Weights of a small segmentation model.
Model: 12.7M parameters, 64-pixel images, encoder arch convnext_v2, encoder norm layernorm, encoder patch size [8, 8], encoder layers 6, encoder width 512, decoder norm groupnorm, decoder widths [64, 128, 128, 128].
Data: trained on rosettes with rotational symmetry, 48750 training examples, 10.2 epochs.
Rows from block 2 of the encoder of a small segmentation model, named by matrix and row number. Rows with one number belong to one neuron. Each number is 128 + 32 x the weight over its row's rms, rounded and kept within 0 to 255. All counts start at 0. Numbers have three digits each.
After each neuron's rows are labels from the 100 images, of 14976, where the neuron reaches its highest value: "strongest on" is what is common among them. Only what is clearly more common there than usual is listed. The data: rosettes with rotational symmetry. In brackets: how many of the 100, against the usual share in percent.
# fc1: MLP up (encoder.blocks.2.mlp.fc1.weight, 1536x512), inputs 0-127
# fc2: MLP down (encoder.blocks.2.mlp.fc2.weight, 512x1536, transposed), outputs 0-127

fc1.623:090128112143179132156126094129072109096108116123101086119117135127152171074166159110100172126106191064143095111094122151133138134123148116029137100107111169079160208180126132071115071122166181129109133134177093112064147136147137122118161121134111086141113140135116156147103175145177162162104101111115111169118099093128104185110151174175090127131126165130122131114167129109170103164133
fc2.623:137180103077186156122156127151101111107142126124196206119189148119183145108094155146140153145173144121122128143063133163164085178131139130048124119135136139119161126101123085113125120174108169109137125154149125130168146141146201146187099126138151074103183146153183127155144097105148087149133126176122126164178090184128111148149139087117158117121169117200160117045114136161129167148184
strongest on: pinwheel (100 vs 49.8)

fc1.293:097133137106147114114104077145104131168137126142148162102131147035079086129095099097142137062121120133110079145154124129123103104135117111083106120078180135105104076161152117127076162052127095092074154135112140112087136163082129118122092072200086122197145166143142104101180132093106127197157097134148097098158130136150084122147103156130142164147135168096112122101092137101186158157083
fc2.293:164133134116091122120122096099129110117113106105098077123148123108136116137068086159093132094092135140180107137070100115151142151149092109130153171128143139137118130118102125098137107136154118156121111146132149158108155152155156156126098136140170119085133169130144108108055113089132140123170155115123153087109162073126115099145159117097181209125162072110119162143088048097113112141143
strongest on: dark (38 vs 14.3)

fc1.235:156121113101064158144159144087089204146160089171116193178111127108146113111147115120147131098129110097122140167138146197125128135163152109074118093115127126126144106155095078153103143057124137100113155120173150108167149094086126154127161124130172145139151113158249112118099158149122110143107107140133104097108127111111164131177138185114109123101168107133115113152108159154131093160097
fc2.235:068099167204142073131133111167142129122114119125111134131194198118150098187085118100149148137121122088184210152124158078103156128197107108132130062161116147130098125108089120125116126114096127154133080097156146096067136050103133082159127119096178154064128097144084099140109098166217124169148171149141138139107050148141101122150102104061140127100094138153160122125137112135097131068108
strongest on: three-fold (37 vs 12.1); dark (35 vs 14.3)

fc1.51:154147157112097105138123097137155153134103117135119165150153157112158067098070081164128168155135047137081114115095107122062134167115133133138063092112100124116152139086093099166153073021081114130120144112144127132135088145117126103114157198202080093170125131118151137130088191159142054087117149139156092139111164125133077139102101158193072137148138156110118159195167188093149137091108
fc2.51:114144119105146125104067122161136162169155094160116150100113123176095114184087163119148136150157061172130125101117151051092093155121085099123087135125116105114135160106152140165155134101149130096092182078181193122164147123187140084106140164100079138108157127103141112170129093099162167187105097136115147073083143124158122160163128082162130102159097091152171151083119130119191118128148
strongest on: pinwheel (81 vs 49.8); grey (39 vs 14.3)

fc1.617:080148164094109108109155168087111146116090122211106144127087122116157113160107166120125101104114093116116149128150104122112104100077157174101187188151097176167131151116132100092177131111095124091113165058116172105145145097144176077096117131122073086084147148148156138079056124191164129152118092147103103152135109202177149123117112106095145129103086161123129131096067149127145151102159
fc2.617:105179133082114120070103106033181090106126113172118208150056138159155127167125115155147190125132111160079101155103107106189155111139053103123171165128151147210093190127120127140157125040133138140137115085121117127136187135122178154151032096123088127149108092144113099114099122146128099181137174168210153141140095118125123144109152129134153109150094134112141114057135098156108127138130
strongest on: dark (52 vs 14.3)

fc1.626:084124129117147081127138183136157166133110061139116139162154095121094153076118179167116146096133134146091189153156092135168199183111145199142145158141091135161136160088128118139112160098124098108085137140116180115114068140087110148139099116137120098134120126130101067143140138172139116154095174175058119138159152136115111146111108099112129150185194146122142098091147071147105160141134
fc2.626:141111135180146190092149117136125105146133057104097121135071143102153147069093096134132143064164157145163132165123106129092109133134100105110153118095132103176149115134140127164162108106148131128151127116132181134092132085133083140157119215154103119146105133144152137095138103142146127145140198131119096159108179116139118107145118145144162061153170167138137133179110088107137173088082
strongest on: dark (36 vs 14.3); grey (35 vs 14.3)

fc1.469:127131127166094189114101092089126107107163141109154181147083142082097129170110170152162145076172155142130142133161147159154139123152118178057135156139077119112120165150112135137090098072136187112127122104137078131192107096183100136128148146174160110173127101161120098118126182087093072121151099138116144143125093123137166090157122136140129142103122144173146088094121115125131127165115
fc2.469:122111147104204120114106076074075152138120177109131069200097145148146078107119119105055145106134105157136120120181186125171086094119159116167113095150109080099160108158106081112081078082119166140103055143107080104155093109083138136141149169063128142115120170152144104157069138138127165107131120070120120147104146109148142125165148158168105155146084111089132055123128156109151122112096
strongest on: nine-fold (31 vs 12.7)

fc1.229:149170145186113144126099149094107104140098094073168103150182166127139135145137069163114165176137130178117141154144130108122095129158081158163101097177125112118185140087149085154162115089069094140135136136103134125141050094172164129113161182187112188140163158167090109190094157130127107116170166099099134147091112179110123134120137169097173023115147083127041094077094156165147144130149
fc2.229:152188117124070112135141099137089077177125149111102161132107132135087178201090171078132111106160175094151151049117146123122151171107072126131107150171137193151128135160149158086129101103138127160121175141139136099092144120172151187113128141065159098085148101161147114164152141113157115101095110188128157078147107112145165141112102138029134134084128110109169099197109112127175154162090
strongest on: mirrored (96 vs 50.2); grey (46 vs 14.3); nine-fold (32 vs 12.7)

fc1.698:143100088192142161148147063143118124117135139088135066109194122100072114146089121084168150118135114111152116153205094078130137153093164122108111181143133152113119126161093108083118170116121129164109120111065133133144089080172115141154091165122137133084112146117131092139185138137130117107125114202155098141131116179132121126095125166166059145142181164095138140109139114165092135177093
fc2.698:170150099046160149120143145151102171162096156167097085133176087145113080135115146126126053146171152085149126119140159161152102114137113099099119155178132140153086116152159178145106112151147187076169071148183110196120091118145112088171076131104135100155107088140172181100083113147113113146104160153159130138081161149113146148158152189122076127121139121119111164102114166141129175117116
strongest on: dark (40 vs 14.3); grey (37 vs 14.3)

fc1.507:148083163100120056162170154126198168130128134140055137129113147121169135162114117073133130117155119092117133098172096111106089104130139139086141206110123141122121151175096175106174180121116117109082134108147142149068098160098120167140148151097077163109163195163133115196100104082152085144154171135150112120112105184180149122074124129162178162117110092155121150058095107133117171142203
fc2.507:127146121117077137111116083142164180161113079129133183141161133142155142105147139158071104184119109130074148124127114169189077168121065088172126118132086149069112131168066113147073103084084094062212120079135155079125151175159129117165109131118086114110077110128123070128069124102104141127149192116161114188117137133163155163148150134147097106127125112126101166122174189160141163173126
strongest on: grey (46 vs 14.3)

fc1.262:080120076116121130122080124187100125156104141169134089101119112080128044109105119098150129110157209230167098185088092135120171095086108162147132108127104144144149209134070136187192168099149096110152115157155119178116167092098195102158078090164155135131136100087125087084114124212182131082139157115135155149117123174145160138127159075132106124103091068118121162134104190121094153138159
fc2.262:176173151133106104120152108109155131069122104135104127128169138124134099186145123107139145161140140098130163107128101118171179179107156197184160196128094162132196158137180136145155097120156161198156091112170163118079085112135108105119128171130141157123117070123118178163151119088123098085118088146102099163170075162098203145143129127128127110158146123127142094106118136095108065150081
strongest on: nine-fold (32 vs 12.7)

fc1.231:127115101100077119127146132060157167130100166120124110148132144082166156140113114142143120133105151144067100108125096106100169159104045146099109110147104082068122106128110138067084140156126210079163125096161147149125107159063132102130145163096085134105147120155114158058130122129167139102197146133125124150127178185100091138147187143139132179148118120143133135108064169137146125089132
fc2.231:175072148129081112125113123124154087131135090161181171110109098175134110149089114172100154166213141164107128069107131118135124103144144192141086119173147175083132211116147165081088142143107110164138121127133126147135164098130146070131092185173086175091144151116121133126068141168092208119092074185080151162145138146105115180190110137145136202136129115085182111191129178141141097122118
strongest on: off centre (67 vs 30.3); grey (38 vs 14.3)

fc1.169:077107128137139143127103188111142124089066147122175171101103157109122163101100135121127116076196142187170160142192134096135116131042128105126144093179104130148155159179125172121174113177169186147201115107068172088129140129172154140107129144120112039109133090145112076150058089174137165135118169126123072053136142092126180081107111083135157116123148103155167158154122078153158117140093
fc2.169:147125163143115158171114095154162076135103042135162108132148128113119135109094180114133139193068172164131181142130123134126118136150126167101028096100131119084127129114119157104101178155117103121199139101133114140138150071087044108078154136126088148137170193150133151136168111174097124126068143037142134150124170112136181082117101171066141137101086094150101145082143087097134166116166
strongest on: grey (35 vs 14.3)

fc1.454:133121151112129133221153075143137093121133084170116123137127081104170096131119136123169192076082095147109072180155104072101151118118114121116149177121141094097105100149133135182066138136131135076139138138193119133118212087121110172108113129099164069099130115065091132109121085168192105128126149118129123073175158140101104146079119100071099084119173171153139142122124114185121088074124
fc2.454:151160077139064084124113135121131114189147073108133142133128171116095172127121146168091118110154122109111104112145165181129199102064132131131162146166165106107127091100139143081059124112182204143099155068105100147147153132100139146162121096139111118153068062133127155097105182098112129068136156141118125076143098155164137146144115125161134094112118165182099095082118121131104102114098
strongest on: off centre (66 vs 30.3); ten-fold (30 vs 12.2)

fc1.490:126162177171151089149068164200127150133126072127118129151100161027126155123118148086170166110110090132137135155121114138094139121109089098162160155120134162174120180220086106148137136127076105146113112077097122138143102111113119171122156139146147101122129144208103121157119127166107078114151112124085120096155175137132119107096145163125095098110106161110125147144148210096117115096121
fc2.490:125176127156149154140122156159109177102120143106087167137139111132146132147129083213109170105122116118159089125135076103086100125083087134163114083070114111118125087143131130077094142115106167110145117103079112104130106063145156161144112116172153129168042123155162069118117164102085113128173135136145116122083145074183074119134141123090138163142167142116102106123116134166084121179164
strongest on: mirrored (85 vs 50.2); dark (43 vs 14.3); grey (36 vs 14.3)

fc1.731:103093103109181109104078156076088161094174128165132098126155087135145077182158164077061145102104160097163086067023134173125137138125148141182184149188121106132164141135119161127208176138117062115205103166113167140074134183079137141064187073182092100125118134068163117198142161097093123123091095078093084129122122076175119195126157077105101095041103146113129138139140156120173166155112
fc2.731:154062129122136101171153147194165158064113131116128143104174121152086152089151134005134132157113162164124099157134110106128133127127091156090119135181140128120077173083181141142116173098097146117107146117074151134148114153133126175137184132135180106178123065097124182140133161127142123060132124159114161176162153126139121133133085161167125155197141181114085209079153113101094111040129
strongest on: mirrored (83 vs 50.2); dark (36 vs 14.3)

fc1.556:204106108132128208141108136070137137139155178079116159133142118152137137095120100115162059128063071102128134092157159146115135130102149186120186136134130139110128148104177071163182146103127193133152142142129116137116198093097105208189115114166170107066101173202097140127122191131142140140146124086069116064156105103108178120146124153131090132094158077136139111134135139111153126128150
fc2.556:055079105107077136167151137086101125118069112166089104179084162139102164150108130115139122128156133112119126136121165128183113120115152129074124181137137113163149122126116141116104150082134133122163086054105074106105070144124158109124118134106133120173129180148143130149213167098215125098083094195126137111109152092121160146105178126201103146162114100121153081177108106138133131097105
strongest on: dark (35 vs 14.3)

fc1.254:182128050196159144100132115153122087120139154087151169150127131178192188127220097154150129100102161115164156119105164097154131110123148099053164088151120122193164100113130046150153146167072137145132175116078087125080119095150125151121186108163115144069155106150063145069114160140106160079104148163216167111119159105168159108109195120132091165126072104135135112179164140106123142136110
fc2.254:092131097120146111103094118146154151152137143123130076126165098098162149125065179084133153115052121151112124163200120124104098112100094161104142128138113109116109119120076140160082134151105085087125139091128077113139122127150110131089117077118131172117121111108117150106123109123082097151125125106145129167081159136114155110095112129124096168139120153131143074126174129132105138103133
strongest on: nine-fold (33 vs 12.7); ten-fold (31 vs 12.2)

fc1.133:128137136153151133178097090147184172117169134145154148156161114083110099139111162109108090135058193160193170155133103120167140140120174113062142141193136178105114153129162116111158061166111067136182158110135137150172143130157140130074175077166100161154096081147097165158121045133155178090116175095049081087126037062149085128113118174070114047162134139100137104114178147178155144094092
fc2.133:094138135076114095200124122124106113098139128153165114143143193136065166129122159123089191122076145092181149158061161100176127099133145105167149165150120148136109083156131078123065069116117075121124099093147146145185080111105058115109160118143142076160083140179151132128102131147123113175128128094161110143181034108141091149108118130167095140113177117147099152131147124116099096130019
strongest on: mirrored (97 vs 50.2); ten-fold (35 vs 12.2); nine-fold (35 vs 12.7)

fc1.367:043092120144096073103151069129189148142110150171120146145117119120101155133071128136177134105135139182100077110122130135167055122149127146103135104143172129154116124152097128063184148130084086109124145143163120095169132142066103121094156076095053109161114103117118205119121146214141104134173155173172143160150155090146139171155132068095096128153170083120090170160205124086098070114071
fc2.367:135137124106180140067131136123164151116117066091053159172126113161061142124121119139144136126170094150178162087123161152187137092105064142140069080121100123143128089111121105138114178108131076112071076129152138077129126078106122131078112082087133078159141191081124071121122124156168131039112093101143134092120117163121086129118111176097173147148104176192081106100178098184076134095161
strongest on: mirrored (76 vs 50.2); grey (36 vs 14.3)

fc1.489:112112085120182113144101107148181096115131111164112159130095143115112139145107139139135105136127138139169156147135143147076101101132176065095111190125081205116178126143126122117124124173142111120145156123098072129126127148208166087113109100192093072114070128108110065150147065125126170143133155170124145115119094140111098075145096155086136131164143114145092108087177115170142120135159
fc2.489:151168183138094145156077089114099121151118122115177139201130161103156124190157154090103142122064103159171177109097090155189091056094103108090130117160161137117181160133131139084120157138117165090127163112133131143150121145115135102118150137106135123073143141118107101127119123112131097173091141152115160166185141194103080092097144106124187139124110138126074088102119078180149078080129
strongest on: dark (37 vs 14.3); grey (32 vs 14.3)